config.toml
dataset = "fractals drawn by 1,000 iterated function systems, in grey"
crop_scale_min = 1
horizontal_flip = false
translate = 0.06
rotation_deg = 10
norm = "layernorm"
mlp_ratio = 6
patch_size = [2, 2]
num_labels = 7
learning_rate = 0.0011
beta2 = 0.999
lr_schedule = "cosine"
weight_decay = 0.1
Rows from block 3 of a small multi-label image tagger, named by matrix and row number. Rows with one number belong to one neuron. Each number is 128 + 32 x the weight over its row's rms, rounded and kept within 0 to 255. All counts start at 0.
After each neuron's rows are labels from the 100 images, of 14848, where the neuron reaches its highest value: "place" is the part of the image that holds the peak. Only what is clearly more common there than usual is listed. The data: fractals drawn by 1,000 iterated function systems, in grey.
# fc1: MLP up (model.blocks.3.mlp.fc1.weight, 1152x192), inputs 96-191
# fc2: MLP down (model.blocks.3.mlp.fc2.weight, 192x1152, transposed), outputs 96-191

fc1.719 [109 184 117 141 139 144 194 169 158 130 159  86 171  87 155 132  90 133 117 170 130 133 107 132 102 156 143 113 129  79 101  96 161 166 119  83 125 111 152 165  50 103  65 185 144 103 125 108 129 145 142  98  81 114 136 192  92 177 126  48 138 172 119 161 144 112 161 123 216 131 189  85 161 145 132 123 123 158  84 104 109  79 125  87 111 145  89 160 134  87 130 102 148  77 105 147]
fc2.719 [165 122 131 135 120  92  74 103 109 143   8 127 139 178  81 120 100 143 121 163 159 137 112 118  73 124 144 119 113 136  67 146 121 123 148 209 185 139 114 115 121 189  78  59  75  71  79  96 156 151  73  97 154 138 164 108  82 126 148 179 121 150 132 130 144 118 113  84 123 148 162 175  61 143 117 171 100 135 143 182 124 163 184 100 110 104 120 166  99 112 144 178 139 116 129 119]
place: bottom centre

fc1.749 [154 141  58 178  92 121 162 118 125 111 176 115  99 101 147 141  31 125 111 123 136 129 152  94  89 146 124 141 124  86 155 136 148 163  97 148 135 126 121 130  66 113  89 135 136 113  97  95  84 135 158 172 156 120 139 140  68 142  92 188 105 139 130 133 152 107 203 140 142 138 114 138 131 152 137 119 131 162 128 150 100 116  72 153 134 168 101 151  96 175 175  60 138  73 109  88]
fc2.749 [116 169 170 122 124 120 153 161 105 121   0 121 159 141  96 101 128  97 117 105 118 141  84 156 119 135 144 107 128 144 110 111 117 130 122  93 180 103 155 165 118 119 159 149  94 108  98 119 143  78 124  99 177 122 158 121 140 120 138 118 178  89 160 119 120  95  82 149 158  60 101 144 134 109 127 155 124 145 145 177 164 142 159  92  88  64 141  89 119  61 127 178 139  88 149 122]
place: centre

fc1.558 [147 143 118 107  74 139 126 100 122 119 100 127  87 120 143  98 116 136 121 137 165 117 137  94  96 183 118 124 114 152 128 165 153 139 158 118 169  65 186 135 164 128 105 155  88 139 114 135 123  83 122 178 127 134 140 167 102 153 143 120 154 192  44 134 103 160 108 142 140 111 143 207  91 103 133 101 205  69 130 161 127  68 118 118 131 110  58 117 211 131 128  97 148  99 115 115]
fc2.558 [138 130 138 129 165  99 147 136 143 152 167 109 214 118  57 255 140 125 140 130 124 129 108 142 113 109 149 125 134  96 110  66 127 124 121  97 137 161  67 115 113 169  46 150  92 103 138  94 152 146  56 127 127 119 122 113  89 103  33 104 183   0 138 128 118  94  63 141 154 127  68  57 115 111 129 154 112 119 140 121 105 187 129 167 121 169 162 138 101  93 131 163 125 127 113 157]
place: top right; top centre

fc1.187 [ 95 178  94 147 129  93 128 113 100 124 188 108 182 143  48 145  78 132 125 119  75  88 148 164 131  60 111 124 132 186 181 134 113 144 118  93  92 171  21 124 136 113 139  58 147 140 102 116 149  85 133 170 151 129 130 128 120 134 150 152  70  64 117 117 132 100 161 105  63 127 166 126  84 136 109 134 144 113 124  75 138 100 124 107 165 152 137 131 185 122 144 114 145 118  97  93]
fc2.187 [143 157 136 151 136 124 133 141 135 129 120 131  95 104 120 143 111 113 116 119 111 125  88  90 150  90 129 105 126 153 120 147 125  90 106  50 191 133 158 113 104  98 175 116  94 151 134 133 169 117  93  93 148 144  95 101  90  99  66   0 196  88 178 125 132 136  82 118 119  63  98 141 169 151 136 132 131 134 127 131 100 113  84  84  90  88 175  92 150 117  78 188 134 157 154 150]
place: middle left

fc1.261 [ 78 114  97 183 118 160 129 154 136 135 113 132 117 154 125  56 151 110 134 152  85 145 199 159 147 168 107 149 123 111  96 136 157 138 116 133 123 163 105  81 131  77  76 151 153 117 117  99 128 156 100 113 115 116 126 158 126 161  73  90 106 132  68 127 142 187 164 116  91 110  68 120 136 119 158 127  71 105 136 139 128  36 104 124  83 111 138 125  56 126 135 142 108  85 171 112]
fc2.261 [140 145 182 110 148 139 120 147 142 124   3 125 150  81 220  97 132 161 136 148 116 178  78 143  75 199  79 118 129 154 123 119 134 128 106 175 115 158 151 190 101 160 104 130  71 106 144 124 119 108  54 173 115  97 116  62 133 115 144 157 175 108 124 118 131 156  99 118 132 128 164 142 125 126 148 154 135 145 125 165 156  70 184 183 154 129 136 152 138  94 132 169 137 148 169 108]
place: centre

fc1.666 [134 107 157  66 124 158  79  66 129 125  91 126 141 115 115 134 188 113 131 127 138 164 127  98 160  88 120 147 147 243 151 118 102 114 133  91 128 129 116 135 132 100  90  84  96 133 178 109 163  50 161 103 120 127 128 161 145 117 128 116 171 130 115 147 115 201  28 140 129  67 105 241 145 123 127 112 159 142 142 133 119 123 153  91 107 126 154  76  96 196  99 160 121  77 167 184]
fc2.666 [ 65 154 151 159 175 121  40 120 153 155 245 117 136 141 155 203 134 151 102 135 196 127 154 103 122 137 176 150 149 130 167 137 108 129 161 201 182 134  83 122 123 118 143 208 123 124 164  99  98 114 136  76 134 110 115  97 144  99  74 110 160  58 134 112 147 135 106 129 126 127 124  97 107  95 127 111 113  93 133 118 130 156 129 192 154 167 132 189 102 117 148 125 155 183 109 113]
place: top left

fc1.365 [ 93 136  98 134  98 104 107 106 121 114 183 165  93 143 192 109  82 123 134 110 108 116 125  87 131 203 124 117 137 146 144  81  92 112 132 122 119 104 233 101  82 142  81 153 119 125 104 172 132 117 130 118 134 140 146 120 160 223 203 255  31 143  91 140 125 120 152 100 188 118 142  87 147 123 147 119 135 167 129 165 131 102 118  82 120 118 139 120 152  85 147  66 119 146 143 106]
fc2.365 [167 130 128 130 121 131  90 153  95 137 167 163 151 145  64 142 178 189  80 150 141 158  71 136 146 128 140 102 189 160 133  91 142 122 143 215 133 171 126 121 127 134  97 144 125 117  90 137 180 149  60  83 148 135  80 141 132 121  30  71 120  70 151 151 134 131  83  97  87 150 150 168 111 137 109 112 126 135 122  93  76 130 158 161  57 153 110 135 161  82 133 148 143  59 119 108]
place: middle left

fc1.293 [147 145 107  83 121 110  76  77 129 141  51 133  59 113 142 166  92 100 130  69 144 145 112  60 102 210 137 141 131 189 152 139 125 105 130 103 131  97 115 115 127  81 113  54  92 116 155 129 165  35 161 167 125 131 126 131 145 124 111 116 143 121 126 175 117 165  84 159 199  81 100 172 139 149 140  97 190 118 172 141 108  91 191 127 110 137 144 117 198 197 123  85 143  73 131 144]
fc2.293 [124 138 131 145 130 101 111 138 106 168 200  83 146 144  79 157 153 143  98 116 159 109  76 145 115 129 166 107 176 130 135 144 138 132 150 167 181 135  68 153 134 119 122 196 166 122 120 103 158  91  67  53 139 122  93 151 114 138  86 155 147  37 152 149 161 173  51 145 127 141  61 119 124 110 144 129 106 137 111  77 111 192 116 165 100 157 112 121 108  35 137 102 164 117 119 118]
place: top left

fc1.422 [110 113 114 143 117 133 150  79 124 125  58 118 102 121 124 151  74 160 137 175  81 140 119 161 108 124 140 134 170 133 166 112  56 117 120  95 142 149 115 129 104 121 159 117 117 121 142  95 144  95 114 247 169 142 137 153  55 119 109 112  99 156 105 147 137  88 111 106 146  80  95 152 125 128 155 112 120 119 139  96 105  77 116 121 186  49  94 104 139 182 170 163 146  94 153 117]
fc2.422 [128 154 152 139 149 112 109 136 136 144 255  92 107 145 105 159  86 174 121 143 186 117 101  95 152 108 140 116 157 174 142 128 106 121 154 152 161 143  39 122 105 145 131  56 129 123  91 110 102 123 123  81 146 121  97 105 143 107 109 140 157   0 126 126 132 139 119 155 105  70 103 132 141 121 142 136 107 136 163 145 166 166 122 123  98 156 139  91 103  94 116 175 158 120 147 173]
place: top right

fc1.672 [143  67 106 145 114 150 142 144 133 137  18 139  35 146 135  66 111 137 137 130 167 115 177 197 112 133 157 132  99  53 108 108 129 137 135 185 140 144 188 146 130 185 160  93 142 109 150 138 136 174  82 129 110 135 118 132 154 122 181 219 126 126 168 115 118 150 190 117 134 112 129  74 142 146 137 150 111 167 154 170 155 121 109 141 140  84 118 142  44 109 149 155 129 174 139 127]
fc2.672 [122 139 143 100 124 151 194 144  75  74 164 136 159 130 178 236 189 102 133 124  62 115 143  90 147 148 124 131 131 136 140 166 142 135 100  92 101  98 140 111 126 144  34 175 120 122 111 163 111 148 165 169 128 127 132 130 156 129  98 124  94 221 110 135 123 106 199 143 123 174 171 122 126 125 115 122 116 111 148 141 150 107 134 137 131 146 111 151 155 152 128 111 113 112 120 116]
place: middle left

fc1.12 [132 142 105 105  90 156 184 152 122 123  45 118 134  84 101 139 124 105 109 132  41 119  86 168 139 163 114 104 151 140 149 155 113 148  97 135 155  76 168 180 143  95 200 130 101 104 125  92 123  94 139 136 135 120 115 159 122 154 133  94 167 171  88 148 112 108  58 105 148  42 165 164 103 128 120 108 147 162 142 138  96 122 136 135 119  91  55 126 103 156 138 167 158 103 141 178]
fc2.12 [134 112  80 131 140  84  92 124 140 154 168  80 114 135 110 211 101 151 143 196 194 100 138  79 112 103 136 111 124 168 100 115 117 134 189 140 147 117  72 138 118 137  51 145 126 114 108  95 115  97 104  59 139 148 129 183 107  80 101  55  87   0 140 135 145 154 120 165 148 137  85 120 144 108 100 129 128 106 153 124 155 187  95 159 117 142 124 147 174 106 115 140 142 142 139 192]
place: top right

fc1.521 [ 95 130 104 142 167 112 153 107 134 140 134 130 133 151 130  65 142 144 139 131  50 135  88 225 161 156 153 148 154 173 107 167  79 114 115  94 128 180 178 135 140 115 105 152 132 132 107  94 176 149  87  87 132 135 133 129 132  95 141  93 122 147  83 140 117  63  90 117  70 159 163 140 105 113 125 127 125 145 116  94 111 100 100  89 139  75 149 119 151 136 108 174 132 156 147 112]
fc2.521 [119 113 118 123 114 155 135 133 125 147 236 121  97 128 146 166 134 163 132 150 160 138 101 121 110 127 100 115 161 164 124 180 125 138 148 150 194 173 128 110 108 133 162 111 135 140 132 111 124 134 145 146 128 131 111 147 109 119 115 118 196   0 129 124 133 146  86 127  62  29  85 121 151 119 157 115 106 149 139 140 173 124 163 135 147 154 124 126 151 156 119 155 160 145 155 150]
place: centre

fc1.88 [148 143 131 147  92  96 106 136 143 118 239 122 139 125  75 125  59 149 118 116 131  86 118  93 151  73 126 125 126 137 135 176 149 162 103 207 107 105 104  95 139 100  91 105  97 156 140 114 133 121 137 113 130 129 132  39 139 123 150 159 152 108  55 121 131 128  96 150  80 125 163 173  97 129  98 146 116 160 113 107 127 181 127 117 106 149 106 129 147 156  98  36 125 109  60 156]
fc2.88 [139 110  81 114 111 140 169 133  51 134 131 128 170 107 118 132  32 124 144  91  91 132 129 125  88 178 126  89  95 135 112 141 114 147 109  86 138  87 134 161 157  89 234 142 113 117 158 149 151 128 133 119 162 150 158 130  75 116 153  48 131 231 170 138 139 143 155 137 145 127 130 125 158 145 127 121 158 118 128 130 114 107  77 121 113  81 172  73 124  78 124 125 117 139 108 122]
place: bottom centre

fc1.694 [117 142 116 185 111 130 110 119 111 115  91 110 167 151  44 119  86 130 123 186  81 139 134 181 130  55 124 105 118 127 180 127 129 137 108 104 106 133  53 121 118 144 123  68 176 103 104 116 125 131 148 184 146 140 133 135  78 170 173 209  82  83  79 122 146 131 129 111 173 117 187 142 120 124 146 144 127 148 119 126 124 103  85 142 136 137  85 114  45 161 139 140 148  50 139  83]
fc2.694 [102 176 147 129 103 112 102 145 126 133 114 132 109 137 133 118 102 131 106  76 123 155 132  95 132 122 137 136 144 195 112 144 116 120 148 125  74 121 167 137 118 101  98 149  80 137 105 125 128 113 123 102 132 120 121  35 199  71  75  20 164 135 195 116 128  71 183 114 127  39  97 133 161 119 120 128 102  99 150 152 154 159 135  30 109  99 163  68 202  82 118 193 118 100 137 147]
place: bottom left

fc1.383 [ 93  76 115 168 131 126 140 125 149 112 140  94 156 130 120 114 182 183 125 124  39 156  95  98 170 101 123 148 164 131 155 158 112 111  90 135 146 231 115 121  96  99 110 137 159 115 143  78 131 171 102 125 118 155 142  95 108 101  87 118 148  82  79 134 136 119 126 111  51 143 133 143 153 101 161 140  37 130 165 103  99 141 117 143 100 128 112 125  59 141 144 159 134  83 165 130]
fc2.383 [104 157 159 127 104 135 106 119  69 174  76  94  37 122 203 120  98  88 124 128 215 130 146 160 109 142 108 118 102 168 125 181 149 148 146 113 111 164 112 170 110 115 123 123 110 162 107 130 119  72 125 123  96 109  90 123 138  65 157 153  68 138 189 102 165 116 187 144 128  74 132 158 156 137 145  96 149 127 138 140 159  77 135  74 141 102  85  88 189 104 134 152 154 120 163 136]
place: bottom centre

fc1.593 [127 184 152  92 140 154 109 128 137 122 149 120 133 129  97 186 126 149 117 141 131 149 123  41  99  82 144 134 132 145 109 136 117  95 110  45 131 131  79 123  85  81  98  88 149 129 108 121 155 107 137  91  86 125 138 150  79 112 135 113  70  86 126 166 110  74  86 139 174 173 136 169 147 143 161 108 114 152 123 106 105 174 148  94 107 169 142  89 122 147 126 183 117   0 145 127]
fc2.593 [118 145 145 149 113  95  89 104  82 183  52 113 100 173 150  69 127 150 110 112 187 148 138 132 110  98 137 158 172 163  87 117 127 125 165 201 173 172  98 125 150 169 109 128 129 135 125  59 156 160  80 109 119 116 100  61 108 116 148 191 152 149 208 133 149 139 123  71 101  70  90 145 105 120 161 142  81 126 147 151 113 168 186 102 126 113  93 150 154  69 142 163 137 125 130 135]
place: bottom left; top left

fc1.93 [145 133 114 189 106 117 139 133 138 118 153 143  81 112 145 130  23 183 106 136 174 140 175  71  85 184 146 131 114  27 131  91 150 181 111 160 178  71 141 139  57 112  83  77 170 131  97 154 103 141 144 180 126 124 133 126 133 154 140 199 139  51 128 126 158 120 149 129 184 117 117 102 151 153 129 120 136 144 118 157 126 153  86  97 126 135 114 112  55 133 178  89 132  87 118 110]
fc2.93 [161 163 120 109  84 123 141 151  89 116   0 115 154 158  85 123 101  88 117 127  72 108  71 143 141 131 153 127 159 150  97 113  94 120 130 124 124 110 134 118 137 124 103 114 120  98  87 126 144 159 117 120 147 125 149 141 101 175 108 101 126 255 117 138 142 127 131  99 129 144 124 173 120 162 122 155 131 131 165 161 132 162 172 114  78  72 118 112 149  65 129 120 116  81 139 128]
place: middle left

fc1.39 [112  98 109 104 118 140 111 130 133 137 139  83 134  96 114 123 182 113 123 103 137 102  96  75 145 152  90 124 154 132 132 185 133 109 102 158 109 131 177 149 154  98 122 167 146 116 140 113 127  93 111  97 121  92 113 116  90  85 161  45 100 116 117 137 132 111  93 142  67 144 127 181  91 114 116 115 146 107 142 120 124 187 155 117  83 125 120 130 215 136 111  80 146 125 106 130]
fc2.39 [141 129 100 115 144 139 126 114 102 135 140  70 136 141 120 160 105 155 132 161 134 123 123 171  99 114 112 118  88 109 115 122 135 140 136   0 210 103  97 152 132 136 141 107 129 134 152 111 169  89 155 110 127 149 154 207 125 120 115 190 154   0 151 133 130 168  68 142 142 116  94  77 132 113 126 117 130 164 148 115 129 117 110 177 128 157 127 130 110 107 115 127 132 170 134 155]
place: top right

fc1.724 [ 74 122 132 108 118 129 125 100 117 138 228 105 148 176 144 158 196 125 148 123  71 108 171 181 159  97 124 153 155 170 123 101  97  96 112 134  86 208  33  99 146 134  97 125 105 143 160 137 152 109  78  85 146 109 121 137 171  75  79 157  35  44 116 126 116 130 110 113  45 107  87  93 127 144 119 143  78 161 175 109 142 139 145 124 112 150 166 144 143 118 144 193 111 156 168 105]
fc2.724 [122 131 152 144 164 173 139 126 150 138 107 139  68  75 211  97 164 107 123 139 192 138 147 138 139 115  73 128 140 121 143 199 147 129 159  88 177 155 189 149 113 103 168 100 147 169 149 116  99 132 157 159 104 132  60 123 103 112 175  20 110  97 121 110 128 161 171 145  90 122 193 151 150 156 161 116 152 137 108  94  85  78  96 144 156 119 126 159 152 145 145 142 132 171 159 127]
place: bottom centre

fc1.420 [175 121  60 120 195 163 139 152 148 155  30 142  79 137  95  63 143 134 120  71  56  77 164 196  89 125 142 109 119 125  94 122 118 147 122  89 131 110 158 120 166 159 139  89 174 104 135 124 150 130 171 108 103 147  85 155 105 143 151 158 106 129 146 115 129  50 169 136 131 136 177  92 138 138 133 153 172 164 106 170 148  95 114 169 149 115  48 168 101 122 162 163 125 165 119 115]
fc2.420 [123 117 112 123 123 140 243 142 113 139  95 107 101 150 194 204 158 120 154 163 129 119 153  70 141 127 118 108 171 181 132 138 155 117 101 152 132 111 119 133 109 144 106 208 112 115  75 114 157 127 116 119 143 135 147 199 160 121 143 227 189  63 155 125 117 113 108 137 149 138  73 102 105 134 117 150  80 141 152 149 156 113 124  99 128 107 118 153 177 136  99 121 110 123 133 169]
place: centre

fc1.182 [105 120 157 172  99 163 166 161 143 126 155 101 127 129 119 124 130 158 126 171 123 141 150 142 138  81 130 142 156  92 102 125 177 138 113 161 139 174 145 151 129  97  77 134 193  84  82  92 119 196  89  78 107  93 134 139 119  72  47 131 113 108 108 144 114 147 114 109  85 127 154 106  96 190 134 176  48 143 130 127 124 108 107 150  45 126 126 128  11 114 125 119 132 115 140  98]
fc2.182 [129 157 141 109 124 131 123 123 114 126   0  97 108 107 162  56  81  86 146  99 101 136 164 159  98 181  72 133  82 146  74 187 138 134 139  39 164 103 184 178 114 132 155 139  63 120 126 107 127 124 174 167 107 140 128 103  89 133 158  90 146 189 185 120 142 139 206 126 135 122 173 148 141 121 155 150 185 136 131 163 142  95 159 128 125 129 119 146 148  99 141 116 125 128 156 103]
place: bottom centre

fc1.671 [110 156 140 120  53 159 113  97 109  88 146 142 144 119 131 183 149 125 129 139 142 120 137 152 155 145 102 104 137 142 196 130 107 149  83 171 133 116 123 109 146 109 117 173  48 123 124 146  57 109  92 208 154 113 117 146  91 152 131 118  36 155 156 113 145 156 148 116 117 125  82 143  99 102 163 123  98 105 154 112 131 162 143 112 164  89  96 122 156 113 170 143 135 121 130 132]
fc2.671 [130 127 138 130 190 116 108 136 143 101  59 126 182 122 122 193 107 138 147 185 153 137 121  92 133 107 140 113  87  94 142   0 117 112 145  65  73 128  78 134 114 138  88  32 162 110 171 131 124 133 109 140 135 129 148  72 141 105  73 131 167  64  63 101 134 131 121 152 139 119 161 140 144 129 119 130 101 112 150 123 151 156  93 163 133 153 185 142  86 122 101 183 126 137 126 173]
place: top right

fc1.597 [ 70 158 164 174 142 137 130  84 118 137 149 128 146 131 124 189 146 170 128 106 134 105 137  70 129 157 129 158 136 202 213  61 116 131 113 133  80 207  68 116  75 100 141 100 127 120 141 143 107  84 123 145 144 134 140 123 116 158 168 155  42  43 172 118 144 186 178 129 121 141  87 118 151 145 119 129 108 102 152  77 144 154 163 103 156 143 155 124 134 150 146 140 124  90 112 118]
fc2.597 [126 166 154 148 127 166  87 132  95 103  79 107  55 134 111  57 151 120 109 110 144 132  92 194 147  97 129 118 102 108 148 143 121 128 102  28 129 167 163 147 127  77 139  69 121 128 112 129 160 116 115 107 170 116 137  89 151 100  91   0 170 255 108 105 154  88 119  94 113  77 182 183 142 127 137 110 141 145 135 155  92 103 118  45  88  97 135  85 126 132 142 151 124 128 127 124]
place: bottom left

fc1.762 [163 132 102 107 122 100  83  96 118 122 177 152 136 126 152 141  88 117 118 110 124 160 121  44  72 131 128 137 119 144 133 140 131 100 137  73 104  73  84  90 115 134 120 131 110 146 140 123 101  35 174 158 113 123 127  96  84 117 140 177 115  91 141 132 117 152  86 162 166  79 105 226 194 118 152  95 178 102 158 176 112 157 146 103 138 196 139 114 173 181 151  77 112  88 117 130]
fc2.762 [ 91 147 142 150 102  97 148 129  83 173  97 107 199 186  87 170 133 106 103 100 180 134 117 181 166  96 186 161 171 109 146  89 127 116 147 217 118 131 102 119 136 114 104 100 127 132 129 111 155 147 103  88 130 103 120  89 126 139  62 109 167 148 114  96 133  99  90 136 135 189  69  45  89 104 118 135 102 141 107 114  82 191 140 179  84 114 132 150  99  62 142 139 134  92 107  83]
place: top left

fc1.42 [145 127 110 113  96 149 143 126 131 142  80 146 113 159 125  43  96 177 123 147 103 129 169 153 108 202 143 117 129 113 153 143 145 142 125 139 195 156 109  94 134 101 155 131 157 128 145 131 151 148 167 211 114 140 100 197 132 159 152 189 133 138 103 143 107 180 147 133 162  99 154 147  77 126 118 120 152 149 155 122 158  94 109 140 146 108  92  70  85 105 155 110 156 100 136 119]
fc2.42 [156 133 144 120 132 103 210 145  99 123 151 101 148  95 137 255 165  92 115 124 117 131  97  97 103 118 138 115 142 105 160 141 152 120 107  97 153 132 122 159 115 173  19 202 119 111 129 137 118 126 104 137 151 139 107 143 113 114  75  11 128 140 209 116 154  69 150 138 159 107 127 108 136 149 148 147 108 107 151 152 125 128 131 107  93 161 133 151 140 136 131 173 139 117 111 165]
place: top centre

fc1.16 [107  87 109 113 127  97 120  78 140 152 105 132 135 127 133 128 107 151 137 142  90 136  82 156 106 135 144 138 105 222 176 161  62 106 159  94 128 187 164 131  90 149 172 155 126 161 148 101 133 101 126 110 164 147 142 140 119 111 140 174  98 174 130 137 101  91 101 141 153  90 109 172 153 119 132 124 108 137 121 115 122 122 148  85 156  99 121 125 112 159 169 190 121 126 163 147]
fc2.16 [ 94 137 140 152 135 129 107 123  89 126 242 153 111 138 101 146 146 168 103 166 205 148 144 128 154  95 158 139 159 116 169 137 110 141 133 163 145 168  99  99  92 132 121  71 139 147 123 117 103 157 117 101 159 134 120  86 136 102 105  49 122   0  93 113 149 127 165 130  68  91  93 144 157  93  94 116 114 151 140 130 150 175 129 125 117 130 110 143 118 142 135 172 161 121 133 142]
place: top left

fc1.376 [163  99 169 119 117 127  80 118 158 161  77 115  84 123 141 126 132 127 120  85 133 139 146  71 144 179 126 120 142 160 100 114 182 110 164 174 117 171 137 111 164 103  80 113 101 118 195 122 145  95 118 135  90 118 144 122 182 136 129 186 141 115 106 153 121 225 123 139 114 143  78 160 131 150 113 165 127 117 168 166 124 120 183 125  85 113 162 114  70 163  82 162  99 117 161 129]
fc2.376 [ 74 133 161 110 140 126 183 121  79 133  73  98 140 102 163 169 165 100 129 121 158 117 151 165 114 217 125 140 138  99 141 112 148 137 117 178  41  96 123 167 125 114 148 254 114 135 143 137 107  90 141 141 145  79 105 149 161 126 168  72 132 214 137  89 124 104  95 150 173 170 142 130 100 123 129 113 161 116  93 121 149  85 126 173 144 154 124 182 126 100 130  77 120 130 114  88]
place: middle left

fc1.765 [ 44 153 167 216 153  85 138 117 142 129 124 128 119 146 165  88 165 160 146 138 195 130 121 124  79 162  86 121 134 160 248 124  68 180 120 132 139 118 141 166 141 138 113 118 184 161 137  64 198 103 116 101 115 110 139 149 170 120 127 121 154 110 126 150 126 135 146 192 109 151 119 129 141 153 152  83 142 113 205 154 113 168 208  98 127 106 203 133 121 111 111 119  97  98 152 160]
fc2.765 [180  96 103 109 101 173 128 129 140 125  59 124 150 138 102 136 122  60 131 118  99 192 133 171 111  98  95 109 123  88 133 115 114 143 141  82  91 104 114 113  96  94 104 128  65 109 138 147 154  65 114 137 108 118  90 106 115 122 148 162  88 119 131 118 123 110  86 114 127 104 163 111 122  93  93 108 116 139 101 146 152 119  91 123 161 116 105 146 116 106 125 115 143 131 227  98]
place: centre

fc1.584 [147 163 108  93  93 104 123 120 121 128 149 140  98 114 131 140  29 196 126 110 122  98 114  93 120 185 125 150 154 197 132 126 123 141 132 128 145 127 156 134 126  87 112 119 139 171 114 123 177  93 167 145 112 142 125 142 140 104  99  83 120 115 108 149 121 104  94 143 157 150 147 136  62 135 128 106 202 133 100  87 130 104 152  70 122  95 121  84 207 106 131  40 130 122  84 146]
fc2.584 [174 117  93 150 134  92 119 151 128 169 183 114 147 102  41 171 128 133 115 169 112 122  62  90 107 111 140  73 166 125 133 121 130 110 109  64 244 142  72 117 129 143 144 139 116 104 131  99 183 127  23  70 151 142  99 135  28 119 172 111 154  83 182 144 145 162  42 128 124  92  90 140 123 134 164 140 142 139 137 130  69 145 120 151 111 115 147 129 109 109 104 150 153 153 121 157]
place: top centre

fc1.615 [128 113 189 152 140 131  49  93 137  90 112 137 129 135 123 202 202 134 133 144 151 140 174  87 164  82 138 105  95 146 155  80 111 108 117 187  96 126 123 113  95 125  67  94  94 106 142 182 116 152 108 112 132  99 139  78 144 118 151 207  67  28 127 102 140 133 146 131 143 164  93 138 152 155 163 133  90 157 164 158 138 222 110 161  86 152 128  74  53 147 116 124  95  88 130 132]
fc2.615 [102 157 103 113 145 166  77 136 110 117 147 180 126 164 128  42 120 100 119  71 111 138 111 123 146 157 135 164 125 116 139 120 106 131 165 122  84 125 162 124 184 123 113 151 173 129 142 159 110 159 191 142 122 134 125  80 135 129 164 106 124 255 139 146 115 103 203 103  76 169 174 180 135 124 141 100 104 102 141  99 112 146 142 126 126 131 130 125 134  80 147  90  85 130 111 109]
place: bottom left

fc1.233 [109 143  87  90 123 119 104 112 140 120 117  82 130 107 138  83 141  95 146 112  88 129  92 140 159 155 103 117 148 149 149 197  85 113 121 162 146  75 128 145 168 104 146 155  91 139 127 125  89  53 110  94 180 106 121 106 141 101 164 128 116 107 106 129 115 128  92 132 100 102 102 196 111  87 124 112 164 108 141 134 129 168 153 137 143 134 118 121 193 131 132 147 143 149 110 135]
fc2.233 [121 121 105 139 132 124 115 114 140 122 180 106 196 129 107 173 119 157 117 169 159 127 131 127 122 109 132 136 109 115 152  68 116 131 146  97 162 148  71 101 129 115 140  86 156 117 165  89 156 138 131 115 115 168 132 139 142  74  62  74 150   0 106 132 138 153  67 136 120  90  82  86 165 112 114 130  96 154 136  93 116 166 100 207 132 175 156 139  96 113 130 149 132 156 131 161]
place: top right

fc1.246 [110 105 111 135 140 160 160 110 117 106  34 171  20 122 143 141 153 142 129 107 139 102 128 139 104 162 116 153 122 138 136 114 122 141 104 141 171 184 173 130 143 171 194 147  76 136 152 129 106 118  65 169 154 154 112 121  99 116 162 142 238 213 148 100 148 128 139 136  74 137  68 172 116  91 109 109 139  67 151 119 146  88 150 171 137  70 136 151 163 118 192 144 156 122 128 143]
fc2.246 [127 133 152 146 123 139 132 133 159 113 255  88 172 108 154 194 115 134 129 180 155 107 121 142 127  83 122 116  99 127 156  75 133 130  91 103 115 119  60 104 114 115 101  53 121 115 151 128 114 112  60 124 141 127 134 149 128 110  23 130  39  46  48 109 125 152 123 161 165  99  92  65 124 150 128 114 120 144 152 146 143 142  72 115 157 122 149  95  94 139 124 133 117 141 140 149]
place: top right